config.toml
arch = "transformer"
model = "audio frame classifier"
dataset = "Morse code for random letters and digits, with fading, noise and interfering tones"
train_examples = 26041
time_shift_ms = 100
n_mels = 40
hop_length = 160
input = "log_mel"
spec_augment = false
win_length = 400
num_classes = 37
output_stride = 4
norm = "layernorm"
norm_position = "pre"
hidden_act = "gelu"
head_dim = 48
fused_qkv = false
bias = "all"
qk_norm = true
parallel_block = false
moe = "top_k"
num_experts = 8
moe_every = 1
expert_mlp_ratio = 0.5
experts_per_token = 1
shared_expert = false
subsampling = 4
layers = 8
width = 256
positions = "rope"
residual_init = "none"
optimizer = "muon"
muon_scale = "match_rms_adamw"
learning_rate = 0.0028
momentum = 0.9
nesterov = true
orthogonalizer = "newton_schulz_5"
adamw_lr_other_params = 0.00079
max_grad_norm = 5.0
gradient_centralization = true
ema_decay = 0.999
magnitude_pruning = 0.7
max_steps = 8400
batch_size = 256
epochs = 82.6
lr_schedule = "wsd"
decay_fraction = 0.3
final_lr_fraction = 0
warmup_steps = 160
weight_decay = 0.3
adamw_weight_decay_other_params = 0.01
Rows from block 4 of a small audio frame classifier, named by matrix and row number. Rows with one number within an expert belong to one neuron, the router's apart. Each number is 200 + 30 x the weight over its row's rms, rounded and kept within 0 to 999. All counts start at 0. After the name is the row's rms in percent of the matrix's.
After each expert's rows are labels from the 100 clips, of 14848, where the router gives the expert most weight on average: "top examples" is what is common among them. Only what is clearly more common there than usual is listed. The data: Morse code for random letters and digits, with fading, noise and interfering tones.
# router: router (model.blocks.4.mlp.router.weight, 8x256, trained with AdamW), inputs 0-255
# up: expert up (model.blocks.4.mlp.up, 8x128x256), inputs 0-255
# down: expert down (model.blocks.4.mlp.down, 8x256x128, transposed), outputs 0-255

# expert 0
router.0,103,202,219,191,228,223,199,174,209,194,143,215,223,175,183,237,183,229,199,198,217,193,158,238,162,168,269,218,200,241,159,192,162,240,178,182,186,232,182,268,216,179,246,190,146,154,168,198,214,193,163,202,225,234,131,231,186,215,222,186,185,209,158,219,174,208,177,189,202,160,201,206,163,246,202,194,183,166,213,242,246,265,210,201,229,177,170,191,235,173,216,173,228,242,181,262,260,174,208,230,215,185,154,234,177,252,195,215,150,207,167,182,157,170,198,244,209,158,186,190,144,171,156,200,151,203,155,176,186,214,165,226,172,224,196,211,192,214,202,195,171,177,191,177,207,208,242,209,198,212,165,157,244,246,181,190,168,171,148,153,188,150,187,214,210,178,201,186,125,223,172,184,220,195,242,243,211,242,206,195,151,262,246,251,190,121,180,159,193,247,229,166,213,182,211,170,247,224,205,202,181,229,239,150,177,228,218,249,184,184,232,215,212,199,197,260,238,177,191,175,204,207,141,173,242,193,240,205,230,178,165,229,234,158,206,244,180,221,176,183,242,231,181,202,180,189,230,186,188,223,179,198,182,185,244,209,226
up.0,107,200,195,200,200,200,200,138,258,200,157,200,200,171,222,200,200,200,200,201,287,200,270,200,200,200,200,184,200,200,177,200,200,219,200,78,148,200,200,107,314,187,182,137,200,200,182,200,200,200,200,212,216,200,200,200,200,265,200,200,200,200,201,200,200,200,200,238,200,200,200,200,200,200,108,200,200,200,200,200,200,262,200,200,159,150,229,231,206,200,200,200,200,200,200,200,200,200,200,200,200,200,200,200,200,200,200,200,200,225,200,200,285,200,200,200,240,236,187,200,200,212,200,215,200,200,200,306,200,200,200,200,200,310,185,200,200,259,200,200,200,200,200,200,200,200,200,200,222,200,200,200,200,170,202,200,297,198,167,200,200,200,200,194,227,200,200,200,200,209,200,183,198,155,200,200,200,200,200,200,200,200,200,216,93,200,200,200,200,200,200,200,213,200,200,200,189,200,200,200,179,200,186,200,205,200,200,200,200,200,204,200,170,200,242,189,200,200,200,114,124,157,200,315,268,200,207,200,200,200,200,223,206,200,251,200,178,200,200,200,292,200,200,200,200,200,200,200,200,200,200,200,134,200,273,200,80
down.0,101,160,200,200,200,200,201,200,200,221,200,185,200,200,200,200,127,200,200,200,179,200,147,200,195,200,200,200,200,246,200,200,255,200,200,200,200,200,200,200,200,200,216,200,200,200,258,200,222,200,200,200,203,200,200,182,200,135,200,200,200,200,218,200,200,200,156,200,205,200,199,239,200,200,160,200,200,200,200,200,213,200,139,200,200,200,240,200,200,133,200,200,200,200,200,200,200,118,184,200,200,316,177,161,200,200,200,200,178,200,200,200,200,200,200,200,155,200,200,200,200,200,200,288,112,227,167,200,200,200,81,202,200,133,200,200,173,321,200,200,200,148,179,200,200,194,200,200,200,200,200,173,200,200,221,269,200,200,200,167,200,200,200,200,255,200,200,279,173,200,200,200,310,200,200,200,133,135,200,132,99,200,200,277,204,200,200,254,251,200,200,200,200,268,200,200,200,200,236,200,223,200,200,200,200,200,200,195,179,228,200,200,200,244,200,200,224,281,200,200,200,200,200,230,200,200,200,231,200,200,185,200,308,200,200,200,200,200,200,200,200,165,200,200,112,132,248,200,200,200,200,200,200,200,200,200,200
top examples: reverberation; speed: fast; mains hum

# expert 2
router.2,106,212,217,183,206,233,213,170,260,209,215,229,198,193,192,120,245,170,165,167,160,222,170,259,168,174,246,203,190,192,239,181,206,191,216,203,152,199,108,170,218,193,159,210,231,201,236,203,206,184,205,166,151,187,147,177,224,229,188,169,245,248,162,190,215,250,162,213,159,237,205,253,183,183,214,154,225,185,203,151,143,182,160,185,198,231,178,160,268,247,170,167,215,237,137,218,168,186,195,187,250,194,177,153,219,180,200,191,213,216,170,252,173,157,197,160,208,209,219,213,242,220,201,239,225,211,199,189,211,190,253,228,210,204,225,197,231,220,227,142,159,196,194,212,189,175,202,132,193,226,198,232,251,230,192,157,206,228,163,157,236,232,202,196,212,286,235,180,256,201,205,198,228,197,211,179,179,181,195,202,233,194,162,180,203,208,211,225,216,179,165,240,162,203,239,201,228,200,158,194,219,203,166,176,192,150,179,190,216,219,231,216,204,205,181,231,176,153,216,219,139,186,200,221,193,205,178,230,193,168,206,187,216,238,277,237,162,230,234,193,176,196,191,223,236,153,212,179,272,172,199,228,170,215,228,233,166
up.0,095,165,267,200,200,200,221,228,200,200,161,200,200,200,280,200,248,200,200,200,83,200,200,181,200,200,200,200,204,200,200,200,200,200,200,200,200,200,118,181,200,202,200,200,172,200,200,198,200,200,200,200,200,198,200,200,200,200,200,126,200,200,200,200,200,200,200,200,200,200,200,200,194,171,200,200,176,167,284,200,200,204,260,200,200,95,200,186,279,200,187,248,200,200,200,200,200,200,200,176,200,200,200,200,200,200,200,138,287,200,202,200,200,200,200,200,200,200,200,200,230,250,176,200,192,200,200,200,200,200,170,244,201,276,200,200,156,200,200,231,200,200,200,104,200,200,200,200,153,200,291,200,182,200,200,156,237,200,200,274,305,200,200,200,200,200,270,196,200,200,200,200,200,200,200,200,152,132,200,200,200,200,200,200,200,220,135,200,200,200,200,200,207,200,200,196,200,200,109,200,171,200,321,200,200,175,196,200,200,200,200,200,284,200,200,203,85,174,254,217,200,200,200,200,194,200,200,200,200,200,200,200,200,200,200,200,200,200,70,200,250,200,200,200,200,200,206,200,200,200,200,200,179,200,200,200,200
down.0,094,200,200,200,200,266,200,200,200,168,200,183,200,200,200,232,200,212,200,200,234,200,200,200,192,200,256,159,207,200,200,200,200,204,200,200,200,200,200,200,200,269,200,200,139,200,200,200,200,200,141,160,200,200,181,200,200,200,200,200,200,296,193,229,160,200,200,267,200,121,200,200,200,200,200,176,195,200,81,200,200,200,134,183,58,200,200,200,249,200,200,200,200,139,200,174,200,200,200,200,201,200,200,257,128,200,200,246,185,227,200,209,200,200,200,200,200,200,200,200,200,177,200,185,291,226,200,200,200,249,200,200,200,200,200,236,200,200,200,261,200,200,200,200,200,200,200,200,248,200,200,200,200,158,211,200,291,200,200,233,200,200,200,200,200,200,200,184,200,331,200,200,200,200,200,200,200,200,200,200,209,200,219,200,187,244,200,200,200,164,200,314,200,200,200,222,200,268,200,200,206,200,185,200,187,200,200,187,117,200,274,165,200,200,200,200,200,200,200,200,200,200,161,200,200,162,200,200,200,200,200,200,200,170,226,200,151,200,281,200,308,200,200,200,200,200,200,200,200,200,200,200,200,278,200,200,111
top examples: speed: slow

# expert 5
router.5,097,241,203,220,205,160,233,198,198,186,213,176,155,179,148,221,160,270,118,245,218,205,225,218,218,210,190,235,236,175,175,223,202,220,165,255,208,181,189,211,141,224,203,210,145,253,175,267,231,181,193,215,208,222,216,199,206,211,194,250,208,211,244,233,225,213,235,229,222,155,230,195,173,244,229,252,210,215,223,227,221,195,145,272,179,146,180,198,195,164,139,187,206,227,185,233,199,175,155,220,219,215,168,253,169,242,235,160,198,191,190,230,180,173,254,163,238,187,220,228,158,180,150,180,190,191,199,196,216,219,180,208,216,257,172,191,214,212,246,197,245,209,245,265,198,205,173,196,211,194,183,168,172,196,196,205,210,191,178,196,188,200,182,275,225,177,225,232,168,188,154,181,172,214,165,192,172,178,169,170,220,181,164,209,184,198,175,153,200,225,176,161,203,244,205,175,145,226,211,246,195,212,217,183,248,219,244,200,200,156,169,169,218,155,195,183,182,209,128,165,241,219,219,202,165,196,184,179,198,210,203,126,156,177,240,222,141,203,190,227,202,178,200,204,210,246,227,238,233,210,174,124,200,196,200,149,196
up.0,101,200,200,135,200,148,200,200,200,233,200,200,200,200,200,200,200,79,200,200,199,209,200,200,279,205,200,200,200,136,234,200,221,197,200,200,200,200,108,168,200,253,200,200,250,200,200,200,200,200,190,200,200,200,200,200,200,200,200,200,200,200,250,200,200,200,288,200,204,200,200,200,240,339,200,197,200,240,162,183,200,200,200,200,200,200,200,149,200,200,207,200,200,200,200,285,175,200,200,200,200,200,200,200,200,200,200,200,200,200,200,150,229,200,200,200,200,200,200,279,196,200,200,200,200,200,390,222,200,200,228,222,200,200,85,144,200,200,122,200,200,200,213,161,200,200,200,200,200,200,188,226,200,200,200,200,200,197,218,200,200,200,169,209,200,226,200,200,200,200,200,200,200,200,200,200,125,200,200,241,200,204,221,200,200,200,200,281,248,200,200,200,200,200,200,200,200,127,200,200,200,200,200,200,200,194,200,200,221,200,200,200,200,200,200,293,198,200,200,200,200,200,78,200,200,200,200,246,200,200,248,223,200,200,200,200,200,247,200,227,247,200,200,200,173,200,200,200,200,133,200,200,200,200,200,200,200
down.0,105,200,211,200,200,228,152,200,200,200,200,200,249,200,162,200,200,200,163,200,156,200,200,200,215,184,200,200,200,200,200,200,200,200,200,200,200,200,200,217,200,200,200,200,200,200,185,200,200,178,200,200,200,240,200,200,200,200,200,258,200,263,305,200,200,275,186,200,200,200,200,200,200,200,200,200,200,200,200,200,200,200,200,241,200,200,259,234,200,200,200,200,97,200,222,242,200,200,200,200,200,200,200,184,200,200,200,200,233,200,217,285,169,200,200,200,200,200,117,154,200,200,149,200,200,200,115,200,254,200,200,200,200,200,200,200,194,200,200,200,200,159,156,212,200,200,200,200,200,149,200,193,174,200,200,200,200,170,200,200,206,250,211,200,200,200,200,233,184,200,200,200,200,200,200,200,197,200,156,200,200,235,200,210,200,200,200,200,200,200,169,162,200,348,200,200,186,220,200,200,200,200,192,274,272,205,200,200,200,200,200,371,232,207,200,28,170,200,200,240,200,200,324,200,200,200,200,200,242,115,192,200,200,200,200,148,200,193,200,200,200,200,200,200,200,200,200,186,200,200,200,167,200,200,193,200,200
top examples: speed: fast; the character "0"; the character "9"; the character "2"

# expert 6
router.6,108,196,175,218,227,194,155,209,247,169,206,173,192,200,263,237,189,202,159,179,164,219,187,169,217,163,275,181,161,235,166,205,254,232,245,121,155,251,119,172,264,183,241,195,187,207,227,217,224,189,188,173,218,196,178,168,196,187,180,126,181,196,196,254,186,227,262,227,250,215,191,184,225,187,162,195,228,173,186,223,189,246,208,177,191,225,203,184,222,210,185,123,189,193,167,229,220,223,174,220,185,179,250,214,222,210,143,217,182,184,216,235,230,123,222,234,203,215,200,144,187,202,190,197,241,199,181,162,252,222,199,171,218,192,225,233,185,240,244,191,174,167,148,194,230,187,206,230,254,176,202,250,224,166,164,192,202,206,223,164,221,200,192,192,173,224,192,200,206,184,195,211,205,223,222,221,244,236,170,205,183,241,212,170,219,162,155,184,220,156,193,175,237,206,202,200,169,254,206,169,231,209,196,177,153,173,211,242,274,186,184,224,212,199,194,266,201,142,230,220,202,188,175,240,188,202,182,176,211,157,156,205,228,198,174,178,146,205,236,163,217,195,196,213,270,143,235,160,220,204,204,199,243,215,182,214,189
up.0,105,242,244,200,200,200,200,200,148,262,200,200,200,200,220,233,200,200,216,200,196,200,200,144,200,200,200,200,200,188,200,200,200,200,175,163,200,200,213,200,200,200,200,148,200,200,200,200,200,200,245,200,200,200,200,168,200,200,214,200,144,200,200,182,200,200,228,200,200,200,200,267,162,200,200,180,200,200,200,365,200,268,200,209,292,200,90,200,180,200,200,129,200,129,200,98,196,200,200,200,200,200,200,200,200,200,200,88,200,240,200,200,203,200,200,200,200,136,200,171,200,200,200,200,200,151,200,200,200,200,200,200,200,200,228,199,200,200,200,200,200,181,200,200,200,221,200,200,200,200,174,200,187,200,200,200,200,200,200,200,200,200,200,200,200,200,200,200,200,200,157,200,186,200,212,217,200,251,159,251,204,200,229,217,200,200,227,200,200,200,204,275,196,229,174,200,200,200,200,200,242,173,67,200,249,228,197,158,200,200,179,200,80,185,200,200,235,229,200,284,200,200,200,200,200,180,200,234,200,200,200,200,249,232,200,200,200,247,164,251,228,260,178,112,200,200,200,200,200,125,200,172,200,200,200,200,171
down.0,098,247,200,200,200,200,200,200,200,200,113,200,200,200,200,200,200,213,200,200,200,200,165,200,200,200,229,200,200,158,217,149,200,200,282,200,200,200,200,200,200,200,200,191,259,252,200,200,152,200,200,235,182,200,200,200,200,200,200,200,200,200,200,199,200,274,211,221,200,200,200,200,212,200,276,200,200,211,200,200,200,200,200,200,200,200,200,165,246,200,217,200,200,148,200,197,200,200,200,200,200,200,200,200,200,200,170,200,200,200,200,200,200,181,200,141,193,200,177,200,138,166,200,200,200,200,200,200,200,200,200,200,200,200,124,200,255,200,205,152,222,157,126,200,262,200,200,200,200,200,200,309,122,200,200,200,200,219,184,200,200,200,200,200,200,200,200,163,200,294,200,200,200,200,200,275,107,200,169,200,210,154,102,200,200,200,202,200,200,200,222,200,299,120,200,134,200,123,169,200,200,200,200,200,200,200,132,214,207,200,200,200,200,200,200,195,200,243,200,139,200,227,171,169,216,146,200,200,200,200,200,200,200,184,239,173,215,200,200,200,345,200,200,200,135,200,200,132,247,200,245,200,200,251,123,200,200
top examples: interfering tone; speed: slow

# expert 7
router.7,095,177,195,172,237,187,204,202,131,223,175,188,194,158,243,218,126,222,200,208,241,165,223,192,206,205,154,244,195,179,222,232,211,179,227,221,158,213,190,227,200,225,195,152,203,214,177,181,230,178,175,237,163,174,237,174,239,217,250,216,231,235,172,227,226,245,168,220,244,228,188,232,138,240,193,151,236,172,164,208,194,147,224,162,197,219,159,226,166,204,194,218,229,161,209,206,152,232,184,191,188,234,205,175,246,150,208,223,161,230,206,176,206,224,205,194,191,215,271,166,248,178,203,258,200,177,143,173,198,240,233,160,237,206,187,214,211,129,224,218,221,217,144,245,191,265,222,181,247,269,205,239,217,246,189,226,181,252,233,218,205,181,200,216,218,203,195,140,180,198,254,177,250,222,140,162,222,247,167,216,173,248,174,168,213,215,159,202,173,190,171,194,169,223,191,241,260,184,205,196,193,162,186,244,161,215,206,191,194,166,206,152,203,169,209,207,137,224,208,217,139,196,205,224,207,242,156,192,202,185,204,173,189,214,184,180,231,241,194,214,156,240,180,208,239,185,195,220,207,219,192,236,245,215,189,230,216
up.0,083,200,200,200,152,200,200,200,200,200,200,183,200,200,200,200,200,200,200,200,200,190,200,200,200,200,200,200,200,141,153,200,200,200,177,200,171,219,200,180,200,211,200,200,238,200,221,200,200,200,200,186,200,200,200,276,159,200,200,220,231,208,200,200,200,200,294,200,223,200,200,200,200,228,210,200,200,248,200,200,200,200,200,341,194,198,208,200,200,200,202,200,177,200,200,200,200,257,200,200,200,112,200,200,200,200,200,200,97,200,200,200,168,200,212,235,200,200,200,200,200,200,200,200,200,222,200,143,200,200,200,200,200,200,200,200,200,118,200,200,122,200,200,75,263,200,200,200,173,200,200,200,200,200,222,92,200,200,200,200,200,214,200,200,177,284,200,152,200,200,200,200,200,130,238,200,200,200,200,139,200,200,200,200,200,200,219,200,200,200,200,200,236,264,200,200,200,282,200,200,187,200,142,200,200,200,200,200,138,200,200,200,200,224,200,272,307,210,200,200,200,171,200,200,200,200,200,312,200,200,245,200,200,200,200,200,200,200,198,200,200,184,200,129,217,200,200,200,200,200,240,200,200,156,172,60,200
down.0,081,200,200,200,200,257,200,200,200,204,249,200,200,274,200,200,200,153,163,200,200,200,200,200,200,225,200,207,213,200,200,211,168,281,200,240,200,163,216,200,200,88,200,200,151,166,88,200,94,200,200,200,130,200,252,200,200,142,200,200,200,200,269,200,200,197,200,123,309,191,200,195,200,200,200,200,182,200,154,200,200,116,200,200,200,200,272,200,200,200,200,200,231,127,200,200,200,200,200,200,200,200,200,200,200,174,176,200,200,200,200,200,200,200,200,200,200,200,115,112,200,200,230,200,200,200,200,200,200,200,200,217,243,200,200,200,200,200,200,200,200,200,200,133,200,205,308,200,200,200,200,257,200,200,200,200,200,200,200,200,200,161,125,200,200,142,200,200,200,267,200,200,200,152,200,200,200,200,200,200,200,181,200,200,200,213,200,200,189,215,150,234,189,215,200,200,200,200,200,200,186,200,184,200,200,200,200,200,200,218,200,200,200,200,189,200,200,200,200,200,247,200,200,200,200,200,324,153,200,200,200,200,200,247,200,200,310,200,200,200,200,197,142,200,200,200,261,226,200,177,200,135,200,236,200,200,200
top examples: reverberation

# expert 4
router.4,096,223,212,222,226,192,196,218,172,224,216,192,158,235,236,229,187,214,229,189,181,147,182,240,227,219,202,187,184,139,182,215,215,200,171,234,204,191,162,154,190,210,199,207,212,207,156,203,256,213,243,235,125,232,220,190,230,150,212,202,189,232,204,185,185,178,223,152,189,168,172,168,167,210,249,261,229,254,212,152,165,129,167,210,216,239,216,171,145,222,175,241,143,178,252,164,187,221,188,181,161,167,211,235,174,204,172,193,241,209,200,151,159,209,159,187,169,229,216,187,214,211,155,196,218,236,263,269,205,233,163,164,220,259,162,190,147,183,182,195,232,183,188,165,229,219,192,200,192,154,255,175,175,161,165,197,182,197,220,232,217,208,190,246,209,211,169,181,183,193,211,177,152,196,183,174,193,183,224,181,266,160,184,176,171,221,172,269,208,227,238,159,169,195,165,236,143,230,148,213,185,169,208,242,228,218,226,213,239,158,151,149,158,218,186,201,176,224,201,185,193,219,236,223,160,228,148,217,183,198,235,213,182,228,174,171,259,199,212,171,173,197,195,222,246,255,178,195,207,193,197,199,208,219,190,151,170
up.0,116,200,200,200,200,200,200,200,200,200,186,234,200,200,200,200,254,200,200,200,200,197,216,200,71,200,216,200,200,212,200,200,149,200,171,200,239,200,200,200,200,200,200,200,200,261,200,200,272,200,200,314,200,200,200,200,200,210,263,200,189,150,200,234,167,200,135,190,200,126,200,200,200,200,200,131,226,200,200,219,237,200,142,200,280,200,87,200,200,200,200,200,224,200,200,200,200,200,200,200,210,181,179,223,200,200,292,190,200,200,168,200,200,200,200,200,200,200,205,250,200,200,312,200,125,200,200,200,200,200,200,183,200,200,200,200,221,162,200,200,182,200,200,162,200,215,200,200,130,200,200,185,200,184,200,200,201,200,200,200,200,216,200,200,200,222,200,189,159,170,179,200,200,228,202,200,200,200,200,200,126,214,200,184,34,135,200,200,200,200,179,123,135,200,200,200,171,200,200,200,200,200,200,214,200,200,127,190,200,203,200,200,200,238,256,199,200,200,107,200,253,218,204,200,200,200,166,200,200,200,200,200,200,191,265,200,200,200,200,200,200,249,200,149,200,200,200,200,200,200,200,200,140,200,157,200,200
down.0,127,175,200,144,200,200,200,200,200,148,200,200,237,260,163,158,200,200,200,200,200,200,200,200,166,200,236,200,200,200,116,208,167,200,200,200,200,200,200,200,117,200,164,99,200,120,200,252,200,200,200,130,227,200,200,200,200,210,200,200,200,231,203,313,200,200,282,175,164,200,193,200,200,200,200,204,195,211,200,200,140,220,166,200,251,200,200,200,205,200,209,200,200,200,200,288,200,138,214,200,269,200,200,200,198,200,200,200,200,200,200,200,141,224,200,200,200,200,200,200,234,200,200,200,200,200,161,200,157,200,200,200,97,316,200,190,200,200,200,200,124,200,200,178,200,200,200,272,200,200,200,200,154,200,202,150,226,157,200,226,200,200,200,200,200,293,209,200,200,200,280,200,200,113,200,200,227,151,200,200,200,200,167,200,200,209,200,200,222,200,229,212,200,162,181,225,201,200,200,200,203,246,200,200,200,214,230,200,260,203,200,200,200,187,200,119,200,200,200,200,220,201,200,200,243,200,178,94,200,218,191,202,200,200,200,173,224,200,163,153,158,200,216,200,200,200,200,200,200,160,200,200,200,217,139,237,200
top examples: speed: slow; the character "6"; the character "5"; the character "h"

# expert 1
router.1,097,178,256,218,187,219,161,174,182,201,209,189,220,224,183,140,244,180,231,248,169,214,225,238,149,208,228,196,234,216,221,181,212,212,178,167,224,215,216,177,169,243,193,212,214,197,222,212,243,198,202,210,119,174,167,223,267,190,169,250,155,203,212,202,150,157,225,229,193,190,193,251,234,195,228,167,246,219,202,213,187,212,133,160,221,177,206,163,173,207,159,215,177,161,250,135,174,153,182,158,214,211,129,222,160,166,217,195,164,186,177,187,215,139,173,214,189,170,179,179,184,239,204,212,169,213,204,191,206,189,143,195,182,267,169,185,175,200,185,248,199,206,203,137,198,212,208,213,228,178,224,159,218,161,135,200,194,185,179,181,213,223,206,235,206,236,231,175,211,182,170,191,184,251,210,250,233,231,190,162,152,199,162,222,232,181,206,146,216,170,194,191,222,185,240,137,177,203,185,168,169,204,237,151,223,201,242,196,234,182,190,215,222,266,236,234,199,255,209,218,212,237,206,224,239,174,140,186,204,192,174,192,234,158,228,226,259,193,174,189,176,221,181,178,175,145,240,216,244,164,249,205,173,243,175,208,192
up.0,102,200,196,200,200,200,200,200,200,200,200,258,200,200,200,203,200,200,182,200,200,131,200,200,100,200,200,200,200,126,133,240,200,200,200,200,200,191,142,200,294,274,200,200,200,200,200,200,200,201,221,200,200,237,200,200,200,200,115,200,200,200,200,111,220,200,200,200,200,210,200,200,200,105,200,200,193,200,200,200,200,200,200,119,200,222,200,200,200,200,258,171,200,200,302,200,200,200,200,200,281,200,133,200,200,200,254,150,200,200,292,200,200,200,200,200,200,200,183,200,231,271,185,200,200,194,185,200,200,200,200,200,217,200,200,200,200,200,200,253,200,223,200,200,200,200,200,200,200,200,200,200,200,264,200,200,200,200,200,232,200,174,200,155,259,200,200,200,219,200,123,200,200,133,291,200,78,200,266,177,200,224,200,200,205,200,200,200,190,200,200,238,191,200,200,200,199,157,200,190,200,200,200,200,200,200,200,200,285,200,189,200,200,200,252,200,185,124,173,200,200,200,189,200,200,202,200,223,200,200,169,200,325,200,202,151,200,213,200,233,231,175,257,224,200,200,200,200,200,197,216,200,165,200,223,199,200
down.0,107,200,200,200,122,200,200,200,201,200,93,200,200,200,232,200,200,310,200,230,201,200,200,200,255,200,200,189,200,200,176,200,200,200,200,169,188,200,200,200,184,158,200,200,200,200,245,190,203,200,179,200,225,156,110,200,200,200,200,200,200,200,200,200,125,200,200,200,200,200,200,200,200,200,200,200,179,200,145,200,200,198,200,249,200,185,200,200,200,200,200,200,200,193,232,200,200,200,200,200,200,200,200,223,200,200,200,216,200,200,200,259,200,200,200,182,200,144,200,200,200,200,200,200,200,200,200,200,134,200,205,235,200,200,200,200,279,285,200,200,200,200,200,200,233,89,261,200,178,259,200,34,200,149,181,200,229,200,129,259,200,200,200,290,200,200,200,200,200,248,200,200,227,200,197,197,200,200,200,200,200,192,200,200,184,200,200,200,200,200,200,200,200,200,184,231,200,200,314,200,200,224,200,200,200,166,241,200,131,181,200,151,252,202,216,200,200,200,200,200,200,200,200,200,200,123,200,154,200,200,200,222,141,206,200,200,200,200,200,138,227,173,200,200,147,294,200,200,200,200,200,200,147,115,200,200,200
top examples: speed: fast; fading; reverberation; the character "5"

# expert 3
router.3,097,233,233,226,179,179,222,158,167,197,236,231,104,192,192,156,196,239,211,200,208,199,154,169,216,150,189,193,176,167,252,177,179,175,123,245,192,133,174,189,158,202,192,198,182,181,175,245,182,254,181,230,172,191,213,221,220,226,220,188,226,169,241,201,228,190,222,215,128,204,222,228,217,248,179,203,168,191,217,173,206,222,197,154,194,152,229,207,226,198,182,209,152,198,176,175,219,163,190,190,190,226,217,159,172,205,160,184,139,239,174,182,219,167,192,223,195,263,177,163,236,230,243,190,190,233,256,237,205,249,247,256,213,201,211,214,162,214,205,229,197,201,139,183,244,184,158,216,200,156,154,188,155,188,191,184,211,225,210,216,216,230,183,173,162,168,224,222,209,170,234,174,186,194,204,229,162,215,254,199,220,202,174,225,159,175,179,189,221,220,174,188,278,201,232,220,168,235,176,240,167,192,185,177,212,227,224,177,196,240,237,149,242,183,192,199,247,183,246,241,252,218,251,151,241,224,188,208,152,169,227,224,168,230,195,216,147,165,226,228,157,162,197,192,168,191,189,238,181,197,178,231,239,211,195,164,232
up.0,084,200,200,200,200,200,200,200,254,200,167,200,200,261,200,153,200,200,200,200,200,200,200,200,200,280,200,200,244,200,247,168,73,210,200,204,200,200,200,200,200,200,200,133,200,242,200,200,200,132,200,200,200,200,300,245,168,200,200,200,248,200,200,200,65,200,158,300,200,200,200,200,200,200,200,225,224,200,200,216,200,200,200,200,134,200,211,200,200,195,200,200,200,200,200,200,327,200,176,172,200,228,200,200,200,200,200,200,200,200,200,200,207,200,200,200,200,200,200,248,200,200,200,200,200,200,192,210,161,200,200,200,200,200,105,127,254,200,200,227,227,200,101,200,262,200,252,184,206,231,200,173,200,200,200,200,200,200,133,200,200,200,200,254,168,200,200,196,200,200,200,268,200,266,200,200,200,200,200,200,200,200,200,200,200,200,200,221,200,229,200,200,200,200,200,157,200,254,200,214,200,200,200,200,148,200,200,210,240,200,200,200,200,200,235,200,200,200,200,221,200,200,200,200,200,200,200,195,200,182,65,200,200,200,302,270,200,146,200,180,200,200,240,191,200,200,200,221,200,200,200,200,183,200,153,200,200
down.0,101,189,200,200,200,211,200,168,188,200,200,257,221,145,315,200,200,235,240,251,132,200,200,200,104,200,285,200,238,200,200,200,210,229,126,220,184,181,200,209,193,200,131,200,200,200,200,200,200,200,200,200,258,200,200,200,326,200,200,200,200,200,200,209,200,200,200,200,200,200,200,200,200,200,140,181,200,200,305,200,200,200,200,200,227,200,208,135,230,200,200,200,200,200,85,200,200,200,200,200,200,148,218,326,200,169,200,200,231,200,97,171,247,200,211,200,274,200,252,200,200,200,200,280,200,281,221,200,200,200,204,200,200,200,200,258,174,145,202,200,200,200,200,200,197,200,149,248,200,200,200,200,216,200,200,200,265,200,200,222,217,200,200,200,200,200,200,194,200,200,200,200,200,200,200,200,200,200,200,200,200,232,199,200,244,200,200,200,200,213,200,200,311,200,198,200,200,200,196,200,200,200,200,200,200,200,200,200,177,171,198,246,200,200,200,200,220,200,200,200,200,232,200,200,223,200,200,200,200,200,200,200,234,82,200,259,200,192,200,200,200,200,200,200,160,200,200,198,200,174,200,200,200,200,200,200,200
top examples: speed: slow; the character "1"; the character "j"; the character "0"